A small segmentation model, trained from scratch: 24.7 epochs.
Rows from block 11, named by matrix and row number. Each number is 128 + 32 x the weight over its row's rms, rounded and kept within 0 to 255. All counts start at 0. Numbers have three digits each. After the name is the row's rms in percent of the matrix's.
# conv: 3x3 conv (model.decb.1.0.conv.weight, 48x96x3x3), inputs 95-95, a 3x3 kernel for each
conv.0 113:125114128136100142119128146
conv.1 101:119148134126158118120113151
conv.2 104:134152095117130157147115136
conv.3 105:162172129071199141137060129
conv.4 091:138143166255225097187154122
conv.5 100:098132142177125154097157119
conv.6 102:073144130088140133124163105
conv.7 124:125132132117124160120116140
conv.8 101:098105108240255142183143158
conv.9 094:102156119104080082152089185
conv.10 107:133157140138038111140169122
conv.11 094:113163153098068103129095119
conv.12 098:135127147204255053174089055
conv.13 093:119086130110068059120101129
conv.14 098:148211098140160138103117154
conv.15 102:128042087183255179165179131
conv.16 107:130118159105217068121106119
conv.17 097:095163105076115121124141096
conv.18 109:094155100139128158130137125
conv.19 098:090138154097156123113133127
conv.20 096:089176255108118107131135138
conv.21 103:119111111143025147147128139
conv.22 112:125092125142191086121131135
conv.23 101:141128145153048140140150145
conv.24 092:252255104093096117126144141
conv.25 097:114093143179167103131168117
conv.26 095:118112096135065245137117136
conv.27 097:119133153132255198097107189
conv.28 097:120167116145194169154167134
conv.29 101:140126126091000179129179133
conv.30 100:107059089144112031136111123
conv.31 100:137176101162084111111138129
conv.32 106:121145136134070134130147113
conv.33 095:085098087149103078123137135
conv.34 092:136132161234097000174107103
conv.35 101:121201170147054143127103123
conv.36 089:154104145102056061106121136
conv.37 098:074139136145077078153159089
conv.38 094:137117129127000029140090120
conv.39 094:185237110135150159115130128
conv.40 095:113128115130179122118166126
conv.41 101:132130122112075146110163105
conv.42 100:130108087124000163131131143
conv.43 096:121095146125185094151130091
conv.44 094:135084130147187255121132121
conv.45 108:124131149089168124127127129
conv.46 100:130177119215255085148177123
conv.47 098:160154112226094048094177159